From a checkpoint of a small multi-label image tagger.
Model: 3.64M parameters, arch convnext_v2, activation gelu_tanh, depths [2, 5, 5].
Training: adamw at rate 0.00093, 11500 steps.
Data: 295000 training examples, 20.0 epochs.
Rows from block 9 of a small multi-label image tagger, named by matrix and row number. Rows with one number belong to one neuron. Each number is 200 + 20 x the weight over its row's rms, rounded and kept within 0 to 999. All counts start at 0.
After each neuron's rows are labels from the 100 images, of 14848, where the neuron reaches its highest value: "responds to" is what is common among them. Only what is clearly more common there than usual is listed. The data: dashed paths with two dots that lie on the same path or on different ones.
# fc1: MLP up (model.blocks.9.mlp.fc1.weight, 1024x256), inputs 128-255
# fc2: MLP down (model.blocks.9.mlp.fc2.weight, 256x1024, transposed), outputs 128-255

fc1.275,188,200,191,196,177,171,187,200,195,193,183,200,206,227,198,182,200,200,222,185,200,228,230,204,200,211,157,213,226,204,184,213,164,200,224,200,229,200,200,211,198,207,186,178,187,200,200,162,200,200,223,200,173,200,182,225,200,203,198,235,190,200,171,200,176,192,210,222,205,202,200,178,186,222,200,234,200,186,186,173,200,173,244,200,200,213,209,188,208,200,219,212,200,220,200,215,200,247,235,223,173,232,200,145,216,200,177,200,223,182,222,200,190,211,259,200,180,224,249,200,192,236,200,200,157,174,161,200
fc2.275,200,199,224,200,200,195,253,181,200,205,214,199,176,225,196,224,171,223,206,183,205,210,196,209,193,225,187,200,197,200,200,223,181,197,200,157,211,189,200,200,247,228,215,236,200,189,186,227,183,182,200,200,219,161,200,194,191,182,200,189,182,194,189,220,243,228,192,200,200,246,209,219,217,200,205,225,132,239,235,182,200,210,210,200,244,219,240,200,207,172,200,213,200,183,201,185,200,186,200,215,196,195,232,244,220,238,200,234,183,176,230,207,222,194,187,200,207,252,149,216,203,199,223,162,190,174,198,212
responds to: many distractors; short paths

fc1.554,168,217,227,169,242,190,190,202,200,238,200,200,235,225,200,187,169,191,187,171,200,228,220,224,194,257,197,248,197,200,219,188,200,200,180,212,234,207,200,242,246,200,200,213,183,200,214,198,200,213,204,155,200,200,173,199,189,180,183,201,220,182,190,181,200,200,181,206,200,234,199,217,221,208,181,200,184,183,200,193,200,200,200,184,200,171,200,212,210,217,183,211,200,171,233,145,242,200,162,200,205,200,184,215,205,175,153,200,200,200,196,232,172,221,200,242,231,201,188,175,230,200,167,221,208,253,169,212
fc2.554,185,200,200,200,188,206,175,229,224,200,204,200,207,216,213,205,215,189,221,200,153,197,159,200,218,257,248,142,194,197,183,229,208,218,200,206,176,200,208,200,182,141,200,197,200,185,186,200,200,200,178,185,213,150,160,200,212,229,200,200,200,206,215,235,200,192,195,225,181,187,196,220,164,200,192,224,200,180,173,224,204,200,217,232,181,155,200,166,217,224,168,200,200,194,180,153,200,207,178,188,200,200,216,176,171,200,210,229,199,200,242,200,200,200,180,200,227,200,200,200,182,230,184,194,218,200,189,214
responds to: many distractors

fc1.231,200,190,200,200,216,197,176,177,209,200,200,207,196,200,200,191,175,200,200,219,207,245,209,200,195,205,200,200,224,209,157,204,218,185,203,200,219,187,139,208,200,149,227,200,229,200,211,204,213,200,198,200,182,159,200,200,184,186,168,204,200,234,200,201,196,172,195,198,218,200,200,176,200,200,200,209,172,200,235,193,208,200,188,200,150,200,200,210,179,167,177,181,206,158,200,203,174,201,202,231,159,200,223,201,142,231,203,200,246,186,200,200,224,197,177,200,217,184,239,224,236,227,201,193,200,237,200,183
fc2.231,246,200,187,200,243,198,197,207,215,210,220,249,205,154,238,200,200,208,200,200,221,214,200,168,251,130,220,192,219,170,165,205,167,229,200,196,200,207,200,200,229,200,181,179,190,229,200,164,183,204,191,200,200,220,206,177,164,164,222,199,199,208,163,200,205,200,173,217,192,198,227,196,221,200,200,178,199,200,221,200,200,200,175,176,153,200,205,221,177,165,224,172,234,200,227,200,200,200,182,208,200,200,229,198,200,203,200,200,200,198,120,171,200,198,200,240,181,200,243,236,200,200,211,200,197,200,172,200
responds to: dots on the same path; short paths

fc1.220,200,195,227,194,156,150,200,200,198,215,228,183,209,196,200,209,166,200,242,200,193,202,212,179,217,224,182,232,200,197,200,199,164,208,197,200,176,200,193,198,265,225,186,218,167,189,200,217,205,200,200,194,162,195,200,198,200,200,169,197,200,147,191,201,192,200,192,188,200,167,206,200,200,162,238,213,195,196,198,193,222,191,200,200,200,208,200,200,198,216,195,188,198,200,200,189,153,188,206,205,149,234,195,218,229,215,227,200,223,179,200,187,183,188,200,200,227,209,222,172,224,200,171,195,200,218,200,231
fc2.220,200,200,190,204,211,204,153,195,234,182,200,199,208,200,200,173,188,178,200,207,200,199,190,200,240,208,213,171,239,200,200,198,225,200,200,236,200,210,214,178,200,199,188,243,201,231,207,182,200,186,193,201,227,168,229,167,197,226,237,200,218,200,218,179,193,200,231,222,216,189,187,209,226,190,198,230,230,200,182,189,167,200,225,178,185,206,193,205,197,196,200,232,132,192,200,213,200,228,185,200,166,160,190,167,160,180,200,200,182,226,169,200,200,221,200,170,194,195,222,152,186,216,202,200,157,217,223,208
responds to: many distractors

fc1.481,200,200,206,193,197,177,200,190,222,200,247,231,202,200,228,200,176,200,191,200,200,200,214,211,200,200,189,239,180,221,197,205,163,184,197,200,198,211,200,216,200,234,180,215,200,211,229,200,200,236,167,155,179,194,189,188,208,188,148,200,213,173,203,207,187,200,184,199,202,187,176,200,249,221,229,232,239,195,185,184,200,188,244,195,158,200,190,207,195,185,224,200,183,200,231,200,182,212,191,200,170,221,200,194,218,216,184,223,200,200,195,216,200,200,212,228,215,222,200,178,197,201,184,151,173,216,125,244
fc2.481,169,224,208,206,177,200,241,192,200,191,171,165,200,200,200,170,183,174,200,150,200,180,204,211,217,182,220,172,200,256,222,195,204,154,198,218,215,211,199,189,203,200,205,226,195,230,231,198,200,183,182,182,201,203,198,228,237,222,241,191,218,196,216,200,200,177,203,233,195,176,220,206,205,197,179,219,200,161,196,187,181,184,208,179,200,221,180,183,211,197,185,200,200,202,164,200,200,188,185,168,232,225,216,196,200,188,182,216,200,193,180,248,191,212,188,189,210,174,182,200,148,183,214,223,176,182,221,170
responds to: long paths; many distractors

fc1.385,155,242,200,208,226,190,200,227,165,200,200,206,200,225,200,200,207,200,200,198,207,186,202,236,185,205,188,214,201,187,170,196,200,151,228,181,176,186,194,200,174,271,176,203,172,181,231,192,142,200,174,200,200,179,175,200,193,220,200,200,179,244,185,200,164,226,200,192,179,226,192,200,200,200,221,210,200,192,211,186,200,188,243,200,200,228,208,191,201,195,240,200,177,219,200,242,185,202,207,228,206,219,200,118,189,238,200,198,186,200,204,193,241,200,200,203,200,195,200,239,206,200,204,222,200,230,200,223
fc2.385,190,227,236,200,200,200,212,200,200,212,200,200,169,238,200,197,200,229,200,206,166,222,187,170,201,140,187,200,200,187,200,200,200,220,200,200,235,187,200,200,200,200,196,250,200,178,200,224,167,195,152,186,200,200,200,203,228,184,200,235,200,219,173,211,200,200,200,200,221,237,225,244,232,200,200,200,196,196,223,218,192,240,221,203,168,192,238,211,202,200,200,188,200,200,200,200,200,180,200,181,187,181,186,193,200,158,243,243,219,226,200,200,227,237,194,200,143,198,163,190,200,200,200,200,213,200,245,165
responds to: dots on the same path; short paths

fc1.288,198,208,178,176,168,187,172,184,254,200,200,170,200,217,213,198,200,194,231,196,175,228,220,191,200,200,190,218,200,200,193,225,154,179,200,200,199,215,186,200,218,202,192,200,200,190,232,194,182,182,189,238,200,200,225,217,202,201,200,212,200,198,177,185,180,200,181,256,209,170,200,195,200,217,229,201,200,238,225,158,182,200,213,186,175,179,218,200,200,200,205,197,200,194,200,200,185,202,205,192,200,208,174,158,188,197,225,200,200,200,200,196,197,218,228,200,200,208,223,200,216,238,207,197,188,193,200,237
fc2.288,175,187,182,200,205,230,201,200,175,191,200,168,239,189,218,234,200,177,194,179,222,191,240,181,178,216,200,200,209,211,237,199,213,181,200,200,200,230,200,193,149,200,200,196,157,201,219,200,215,175,198,181,154,217,200,200,200,207,165,228,200,200,223,178,200,200,212,200,200,135,175,193,200,186,200,200,218,197,192,200,203,195,200,200,200,218,160,205,179,242,221,183,198,200,180,239,218,192,215,185,193,173,219,200,200,228,154,200,200,185,209,199,200,200,200,200,200,205,201,214,200,201,200,223,240,200,202,200
responds to: dots: different paths; long paths

fc1.113,174,200,200,166,178,198,200,200,221,232,200,235,233,248,210,193,200,187,192,200,189,230,217,199,203,216,200,211,241,235,255,200,164,145,196,228,229,166,197,183,200,219,195,212,200,200,177,188,183,203,199,164,182,237,170,207,200,178,180,199,183,200,198,187,164,200,200,200,189,200,200,141,193,194,218,195,227,175,200,188,180,147,200,195,200,208,215,200,214,200,226,200,184,180,215,216,219,200,200,218,201,209,202,200,200,188,182,221,229,201,210,216,168,210,200,210,171,200,240,215,200,241,200,200,200,200,218,183
fc2.113,171,198,192,200,200,217,250,210,230,200,187,200,200,197,200,230,200,200,200,203,200,168,187,215,193,241,146,207,200,204,200,200,200,200,200,161,222,206,159,192,200,223,193,200,193,183,200,193,200,211,200,152,215,200,162,209,180,200,178,197,220,167,245,234,231,200,213,210,200,218,199,212,194,200,176,181,221,201,211,199,197,163,187,200,200,223,212,200,200,200,200,227,188,212,160,200,190,232,174,200,162,269,204,200,204,241,200,200,207,196,230,226,200,174,231,183,207,184,200,200,200,192,193,185,200,200,207,203
responds to: dots on the same path; short paths

fc1.625,183,200,156,168,201,168,191,200,172,170,200,185,215,199,230,200,163,155,200,187,250,209,200,184,200,200,170,181,192,187,153,200,207,190,214,200,230,182,191,248,225,182,229,166,218,200,200,179,200,174,205,181,150,160,200,183,202,161,200,187,183,185,218,212,178,183,200,200,200,227,228,200,207,208,200,219,261,200,216,200,200,197,164,168,200,146,200,200,208,212,126,200,183,200,196,236,200,204,204,199,170,189,221,227,183,200,215,200,200,200,223,200,200,213,225,212,200,215,200,188,200,201,200,200,189,200,200,188
fc2.625,181,187,200,186,234,200,220,199,181,193,200,175,201,207,200,165,194,189,198,196,167,212,200,200,198,233,221,203,256,200,164,200,208,200,203,200,200,200,235,200,200,212,200,211,256,159,200,224,200,192,200,170,252,200,196,200,200,200,165,154,201,255,222,189,187,205,200,227,200,200,215,200,179,158,220,203,183,181,197,241,202,200,202,200,216,200,190,200,200,178,199,200,200,224,200,182,194,195,200,182,237,199,200,157,173,223,200,200,174,217,200,200,212,200,149,198,180,200,198,143,198,169,232,220,178,200,228,200
responds to: short paths

fc1.234,190,200,179,200,232,200,200,200,193,200,197,172,224,194,213,187,218,210,200,195,230,200,226,181,200,200,216,213,223,167,178,195,194,186,263,179,178,193,188,223,163,200,210,200,152,211,223,195,200,202,200,200,170,200,211,200,235,200,201,201,190,224,200,200,188,200,200,200,168,160,200,170,200,200,184,221,245,173,217,200,211,200,200,212,278,227,193,187,200,209,203,181,186,210,192,151,178,235,200,200,200,200,214,200,231,268,182,200,200,192,209,231,200,207,172,213,200,194,215,210,209,170,200,125,200,200,200,192
fc2.234,200,184,208,200,190,211,200,200,192,200,217,215,216,207,204,200,176,191,200,200,187,186,207,193,197,200,187,187,226,211,200,200,151,210,200,200,188,200,177,209,230,194,200,220,208,200,189,186,200,193,200,184,157,204,200,187,220,168,177,242,200,216,200,184,200,184,213,197,200,202,231,200,226,200,201,200,195,200,170,200,200,230,200,188,141,200,200,202,166,205,192,190,214,212,200,180,239,170,217,213,252,232,246,200,200,102,252,200,207,243,214,186,202,196,185,196,211,242,212,200,200,204,183,200,219,182,211,168
responds to: dots on the same path; medium paths

fc1.263,155,200,200,232,200,207,208,224,166,201,214,201,200,201,170,184,212,161,206,184,200,216,189,200,201,205,233,200,221,191,200,212,174,200,237,200,194,199,205,200,200,176,148,178,226,200,200,185,220,247,201,219,200,219,200,196,198,200,181,223,205,175,188,214,179,200,200,189,224,197,196,162,200,242,213,220,220,167,200,209,226,197,200,200,200,202,195,145,200,212,222,194,200,219,200,152,225,214,226,200,223,200,200,200,192,200,200,211,218,200,196,217,212,254,219,228,199,256,221,200,217,211,188,161,189,167,200,200
fc2.263,225,205,192,231,200,184,237,198,214,219,200,206,163,227,200,211,200,200,200,190,200,226,184,151,217,200,164,200,168,171,166,212,187,184,236,173,223,169,195,209,230,200,219,228,232,200,178,210,235,209,199,191,235,199,210,189,200,200,199,193,200,148,175,206,200,235,212,200,196,225,157,216,200,200,201,190,178,256,241,200,220,194,200,172,200,200,226,193,200,200,213,184,201,173,191,213,200,200,172,229,177,217,190,200,245,226,219,212,211,238,179,177,200,215,200,218,196,215,174,203,226,200,200,174,179,207,210,182
responds to: short paths

fc1.721,198,214,230,157,200,200,200,200,212,208,247,235,199,200,206,253,200,201,200,200,210,214,200,200,199,244,212,210,160,225,206,200,194,200,163,200,226,185,200,225,213,189,180,166,178,171,184,218,221,179,177,177,178,138,178,200,200,200,200,177,213,187,169,200,171,200,189,165,222,226,212,232,259,200,185,224,200,200,200,213,198,200,218,205,197,207,193,200,200,247,200,200,189,200,234,148,200,202,200,200,207,175,213,211,238,206,187,194,200,191,226,245,199,183,189,192,200,200,166,197,222,226,190,174,200,216,142,242
fc2.721,238,219,200,223,206,200,181,225,213,204,200,200,206,167,200,201,180,182,191,174,162,222,202,200,236,156,187,184,200,240,204,214,185,206,208,200,179,238,200,179,206,200,214,209,172,304,235,163,208,200,200,193,192,189,161,200,195,213,271,208,218,200,214,219,218,184,200,200,200,200,206,205,184,194,197,200,242,193,222,207,172,203,224,184,191,167,228,194,183,197,190,208,183,177,185,199,168,200,183,195,179,232,184,168,221,172,197,217,173,200,201,196,200,200,163,161,214,189,200,183,173,200,200,200,179,204,196,169
responds to: many distractors

fc1.358,139,200,200,181,164,200,200,173,194,178,204,184,200,218,200,201,224,205,199,214,207,203,218,196,221,264,208,220,192,207,200,167,207,200,204,178,200,200,200,180,197,172,200,178,166,182,201,200,188,183,192,190,195,247,213,187,229,200,200,200,205,217,181,200,157,178,203,200,171,175,200,188,200,200,182,200,205,200,235,195,200,178,194,200,200,172,178,200,200,200,164,229,230,184,170,192,200,223,207,200,173,200,200,200,203,208,200,200,207,200,207,229,170,259,190,200,229,200,230,184,200,200,177,228,202,200,200,200
fc2.358,179,193,196,204,163,196,191,200,203,200,231,200,193,200,200,188,200,200,224,200,180,205,167,200,216,200,227,200,200,200,182,207,200,197,200,192,164,200,200,186,200,200,200,228,197,171,200,182,232,200,200,208,210,200,224,191,263,202,200,220,240,202,200,181,200,200,200,205,209,212,159,200,232,223,200,234,175,242,215,189,200,216,200,200,200,180,173,200,195,206,200,196,200,200,200,162,192,200,186,189,175,200,219,200,200,170,200,200,187,200,200,207,207,195,186,173,200,200,241,205,200,224,221,220,200,232,209,172
responds to: dots: different paths

fc1.477,176,200,200,236,200,228,202,200,248,191,246,230,198,200,196,216,193,209,196,192,200,200,180,202,209,243,211,198,239,215,170,236,179,181,200,200,156,208,200,179,232,213,184,172,200,200,222,192,156,200,210,231,200,177,253,244,208,180,171,200,223,200,185,200,192,198,200,200,200,222,200,200,200,200,179,200,194,228,204,157,200,223,173,200,189,225,167,200,200,214,206,202,200,218,242,200,179,211,198,217,200,200,198,200,200,211,210,194,200,169,225,207,209,225,198,200,200,221,200,200,200,181,155,195,185,191,195,215
fc2.477,221,200,169,206,221,200,205,200,213,221,196,193,200,169,216,200,193,225,200,190,206,243,200,188,200,195,181,216,200,209,200,173,163,200,193,200,170,200,197,184,200,200,200,174,200,230,165,166,200,171,216,225,166,234,178,200,172,200,244,198,181,239,180,178,200,186,214,196,200,213,200,175,181,200,180,200,183,250,194,200,200,205,200,200,210,221,241,200,200,210,225,200,259,201,200,217,200,200,224,221,210,200,211,240,206,169,200,200,200,200,200,182,200,229,192,196,200,204,193,203,200,200,200,200,200,212,200,200
responds to: many distractors

fc1.191,147,219,200,210,190,178,199,206,216,200,193,183,200,217,168,159,181,227,203,235,191,192,200,222,200,210,185,200,184,181,200,200,178,203,200,200,211,179,200,210,226,200,204,194,200,157,235,178,200,207,200,200,200,197,186,232,200,209,181,232,200,200,190,238,166,200,202,197,200,206,222,200,200,200,195,192,150,236,205,183,200,213,200,170,155,233,200,200,208,197,240,200,200,193,167,207,198,198,204,247,189,188,156,190,148,182,236,187,200,200,200,201,206,230,200,220,200,177,234,243,210,195,203,221,182,200,200,186
fc2.191,218,193,200,180,194,223,160,170,173,203,200,192,200,202,196,179,200,200,230,213,245,181,200,162,165,210,232,212,200,194,158,200,200,191,135,204,208,189,244,194,230,224,207,196,202,172,213,189,185,199,200,200,209,200,200,230,200,174,200,200,200,190,167,184,204,200,200,231,189,200,165,145,200,238,200,205,163,223,227,179,200,200,179,209,147,178,198,219,200,230,200,200,202,204,179,200,205,183,213,200,200,200,200,192,165,178,192,186,200,165,200,182,174,200,206,200,210,200,200,200,218,181,200,200,171,200,206,200
responds to: dots: different paths; long paths

fc1.277,174,200,220,200,230,183,200,164,194,191,200,200,200,178,200,200,197,211,252,209,167,183,203,163,194,190,182,229,218,182,200,213,200,156,220,200,179,218,181,190,188,200,177,226,200,188,224,207,164,215,163,200,200,215,200,170,233,200,156,188,206,210,200,220,157,226,175,243,200,200,200,171,200,184,186,214,200,200,183,200,250,214,200,188,190,225,185,170,188,226,219,200,195,182,200,189,211,215,200,188,150,222,181,200,200,224,200,226,165,200,200,237,181,187,222,212,219,221,200,200,202,200,200,179,176,226,151,238
fc2.277,176,200,223,211,181,213,215,185,200,184,219,200,171,200,231,187,218,199,190,192,163,200,200,200,171,223,196,200,195,200,200,183,200,202,181,188,233,200,173,221,146,197,216,184,175,144,186,188,200,180,218,228,200,198,200,203,206,193,206,238,219,200,187,192,188,201,227,200,211,200,166,203,240,170,189,200,219,200,200,210,192,175,207,220,202,175,177,178,179,200,190,200,200,211,198,257,244,200,215,174,192,208,200,192,127,182,169,210,224,221,248,216,183,248,200,208,199,200,240,200,187,187,200,230,212,178,214,200
responds to: long paths

fc1.362,200,195,200,194,167,200,200,222,213,200,183,165,232,200,211,200,182,200,200,169,186,239,200,200,200,217,190,220,194,170,180,220,126,200,200,180,212,200,186,179,200,189,201,235,200,200,200,200,150,189,206,200,185,218,200,200,165,198,200,207,200,172,189,205,181,200,200,236,239,193,193,212,199,200,236,220,199,223,223,197,205,178,230,200,187,200,181,206,253,200,204,170,200,200,167,214,200,200,200,201,179,206,159,156,189,200,198,200,220,207,200,200,207,251,292,213,200,238,220,208,222,238,193,200,161,168,200,210
fc2.362,200,200,203,197,200,200,211,216,183,203,233,189,210,187,216,237,200,199,214,192,222,177,216,200,209,235,200,188,200,200,208,216,182,200,135,196,156,211,192,198,200,205,214,178,211,208,204,200,200,200,200,200,168,184,197,185,192,200,170,237,204,200,203,201,191,200,207,186,180,189,229,187,200,176,227,207,166,216,205,199,207,200,180,235,173,249,253,207,200,188,232,183,200,210,201,182,224,173,207,200,200,198,243,200,204,185,200,217,200,174,226,212,210,158,200,182,211,231,189,221,200,175,200,175,237,200,191,165
responds to: dots: different paths

fc1.139,200,200,200,180,200,200,200,167,209,219,216,200,177,171,226,200,153,200,200,219,183,200,207,193,189,200,200,147,200,226,200,200,179,180,185,198,208,185,153,196,200,200,197,217,201,200,200,200,179,224,196,250,178,176,187,215,156,200,194,136,198,233,200,200,200,229,171,201,229,200,200,200,248,200,200,188,167,200,204,200,229,200,200,200,200,193,176,215,174,200,175,200,205,166,200,241,200,200,200,231,172,176,153,254,200,200,249,214,158,200,200,181,203,224,226,227,221,200,178,200,203,200,192,200,200,220,200,241
fc2.139,204,206,200,223,241,224,217,207,191,212,200,157,200,227,200,226,173,200,185,216,200,175,200,200,197,218,185,216,187,200,200,213,197,186,164,245,196,204,205,214,199,200,213,200,200,194,170,217,228,200,200,200,221,193,181,222,200,174,219,200,184,200,215,204,197,200,200,195,200,200,181,240,176,200,200,227,200,230,200,231,200,241,217,248,146,200,176,215,200,169,215,199,213,200,207,212,200,220,200,194,187,200,200,165,167,185,200,200,200,195,200,200,192,172,240,210,207,200,200,168,234,153,206,200,200,200,213,164
responds to: short paths

fc1.196,204,226,201,258,192,193,161,169,223,200,220,176,189,200,200,200,200,200,200,205,186,194,195,212,218,268,205,200,206,201,195,299,193,230,200,182,197,200,200,214,200,195,200,174,211,200,193,214,200,201,189,200,213,173,231,190,193,206,170,200,207,208,155,171,165,190,200,200,200,197,180,192,200,200,206,222,207,213,196,215,200,213,182,200,185,203,172,210,200,176,203,200,200,210,215,200,187,226,200,200,214,200,173,195,210,186,221,185,192,158,234,193,207,200,193,183,200,200,207,189,195,200,110,200,193,200,206,200
fc2.196,200,223,180,183,204,165,194,200,200,256,209,204,250,147,205,219,242,229,181,223,226,227,200,200,211,179,192,213,193,192,200,184,207,221,200,200,177,206,200,213,200,200,185,200,202,191,168,159,175,189,199,200,200,255,211,200,170,180,200,177,174,240,172,182,200,200,219,180,212,226,192,216,200,200,162,191,200,176,200,200,203,193,190,200,235,209,208,200,184,214,200,215,200,200,206,233,188,194,241,200,200,179,234,224,214,222,191,219,200,196,200,189,226,200,199,219,214,200,200,208,244,183,213,192,184,193,190,184
responds to: many distractors; short paths

fc1.49,163,180,200,200,208,191,178,201,186,214,239,257,196,200,191,202,197,178,200,198,190,222,216,200,200,204,196,226,233,200,216,200,200,146,189,205,188,200,155,227,209,186,211,200,200,213,227,181,200,200,200,200,162,200,200,233,201,172,159,200,190,237,203,196,200,200,189,201,202,200,218,187,200,218,224,207,212,200,200,186,182,173,267,200,200,174,169,222,189,146,200,190,183,200,248,200,157,215,217,236,175,200,214,200,199,200,186,219,211,215,179,199,200,197,213,222,185,178,227,200,219,176,169,200,169,200,185,194
fc2.49,200,200,200,200,206,200,246,167,220,206,186,200,175,225,182,182,210,200,197,165,200,200,186,200,198,225,200,180,131,234,226,200,208,186,200,200,200,200,195,200,200,200,200,242,243,200,200,216,201,200,200,187,204,206,200,180,181,200,226,229,211,200,184,239,189,226,200,206,191,244,200,200,204,200,200,198,160,200,199,200,200,162,188,200,200,194,217,200,200,233,150,228,149,200,167,200,176,203,169,198,194,200,211,262,196,194,191,200,224,200,200,205,220,247,255,199,200,170,200,200,204,210,206,193,182,193,201,205
responds to: dots on the same path; short paths

fc1.274,214,200,213,208,206,200,212,200,171,222,209,186,204,200,163,229,200,200,227,168,208,222,200,200,200,200,154,227,200,179,177,201,253,228,178,206,200,200,250,210,213,168,183,200,183,163,200,228,198,184,199,211,181,169,226,200,200,188,189,228,200,200,193,200,209,175,200,205,212,227,225,175,200,203,170,233,172,200,200,200,242,219,171,208,136,184,192,177,176,175,222,205,219,180,213,200,180,217,217,200,141,219,200,180,206,200,200,200,200,220,209,200,200,194,200,200,200,179,210,179,233,200,185,188,200,199,173,209
fc2.274,188,174,200,200,200,200,188,200,200,200,187,200,200,199,210,212,208,200,254,208,249,173,166,228,173,200,200,226,164,200,200,193,252,176,200,220,180,200,195,200,215,167,194,200,190,183,200,200,200,215,200,200,242,200,225,200,200,205,200,176,209,200,200,200,200,197,200,200,200,199,192,183,196,251,200,244,177,200,180,200,183,165,199,200,171,200,189,190,261,215,212,200,200,205,200,195,220,216,184,191,175,188,200,212,182,237,195,181,171,179,253,200,200,166,200,223,207,189,200,196,190,193,189,192,215,213,185,200
responds to: dots on the same path

fc1.305,200,200,200,200,200,200,200,200,200,185,185,200,200,200,200,225,200,200,214,200,213,211,221,200,196,209,179,200,200,182,200,205,150,221,207,182,200,200,214,184,191,229,185,214,184,202,203,215,136,200,200,175,170,189,165,216,200,205,206,228,200,172,175,189,200,195,185,216,231,200,175,206,194,226,200,236,193,200,194,174,232,178,212,214,213,209,184,183,268,203,219,200,210,223,200,221,204,238,204,200,197,247,194,152,216,200,184,184,230,204,203,200,198,215,290,214,214,242,216,171,200,226,204,208,156,190,200,200
fc2.305,200,217,220,179,209,202,217,205,184,221,217,200,196,190,237,234,193,213,204,180,209,196,200,209,209,244,200,178,223,201,206,204,181,210,170,170,159,189,200,200,230,228,205,216,226,200,200,206,200,195,200,193,211,186,201,198,200,167,183,209,183,224,191,212,229,202,200,200,189,200,248,215,205,214,209,220,151,223,211,200,216,225,194,224,210,232,269,200,170,169,248,200,204,221,206,159,200,177,215,217,200,198,200,223,223,196,225,213,166,200,222,211,215,160,200,185,215,200,200,211,200,216,226,170,224,181,195,200
responds to: dots: different paths

fc1.734,184,216,169,177,188,179,147,216,200,223,200,190,195,168,194,176,189,200,193,164,179,216,214,229,203,200,200,198,223,204,180,235,168,170,213,207,272,210,200,224,212,235,164,200,179,207,192,202,200,216,219,198,200,220,233,200,209,200,165,169,205,228,185,161,200,224,187,200,242,182,195,183,224,243,196,178,198,187,200,200,195,176,212,177,158,208,202,200,177,176,228,192,181,198,209,200,198,209,248,229,167,200,200,157,230,195,169,200,202,201,202,200,185,200,232,215,235,221,161,221,217,200,201,183,202,200,189,201
fc2.734,187,190,213,210,161,203,200,200,213,197,214,200,182,182,200,168,200,208,199,197,182,246,182,211,204,132,203,189,187,197,266,207,197,210,182,200,227,235,217,199,187,246,193,218,219,225,200,178,200,196,200,200,223,200,194,200,200,200,222,200,221,185,195,219,217,193,183,177,165,169,201,157,200,201,200,199,208,200,214,165,200,200,246,190,200,200,200,200,200,200,184,235,197,158,200,150,173,245,181,169,195,213,169,195,200,202,200,180,200,223,200,200,153,229,238,206,209,154,217,203,191,200,200,200,200,219,200,209
responds to: dots on the same path; short paths

fc1.370,185,200,176,170,200,200,233,194,229,230,200,175,217,200,208,230,213,200,215,175,222,215,235,174,216,200,200,211,193,155,175,183,214,214,200,177,200,159,200,200,216,204,187,197,164,132,191,214,170,200,170,191,200,156,220,192,206,186,200,159,200,215,215,200,249,200,201,199,171,200,174,234,210,182,173,242,170,235,208,211,205,197,170,186,170,192,200,200,205,200,230,188,216,200,195,227,200,200,186,200,200,200,200,231,200,277,200,183,196,192,203,207,209,192,200,208,248,190,200,216,271,200,200,186,200,184,178,241
fc2.370,178,211,200,205,200,200,286,208,231,201,200,194,200,210,190,178,153,199,213,184,200,200,201,230,216,200,187,211,212,190,261,200,270,206,200,169,236,187,174,200,200,200,209,201,208,204,186,215,187,207,192,171,226,221,240,200,180,200,189,200,190,192,237,198,220,222,193,199,221,200,200,200,168,184,200,206,191,194,254,217,207,154,219,200,249,230,200,216,200,167,182,164,224,200,202,200,180,194,200,175,168,196,145,200,184,256,180,179,200,200,203,200,200,212,215,187,186,170,232,200,200,210,200,200,217,237,200,263
responds to: dots: different paths

fc1.8,192,209,200,212,194,200,200,227,216,200,218,245,200,200,237,167,197,200,200,200,222,242,201,247,200,200,180,216,200,223,185,211,200,163,200,230,200,200,160,247,200,182,242,163,200,198,216,174,145,186,200,200,178,211,236,224,175,192,184,200,194,200,213,186,164,215,200,200,211,168,200,160,197,180,200,208,200,200,196,201,200,181,234,183,179,200,177,227,200,178,200,190,200,200,218,213,200,200,200,200,164,200,179,173,160,199,219,212,208,176,198,212,200,223,179,224,210,181,200,200,216,232,193,192,151,200,182,200
fc2.8,200,211,200,216,268,200,221,210,224,205,216,175,200,200,173,209,235,221,173,200,200,200,197,184,198,177,200,192,160,200,195,200,168,200,218,200,179,186,205,196,203,207,189,200,200,188,195,205,200,233,220,200,200,203,200,166,200,219,198,213,200,170,196,223,197,171,194,216,184,225,200,240,160,181,200,198,159,214,200,187,200,183,200,200,200,200,220,225,183,219,200,221,181,183,200,222,200,205,197,211,200,186,200,245,203,238,200,200,200,200,191,207,199,200,200,209,200,172,169,184,187,193,200,200,200,142,200,200
responds to: dots: different paths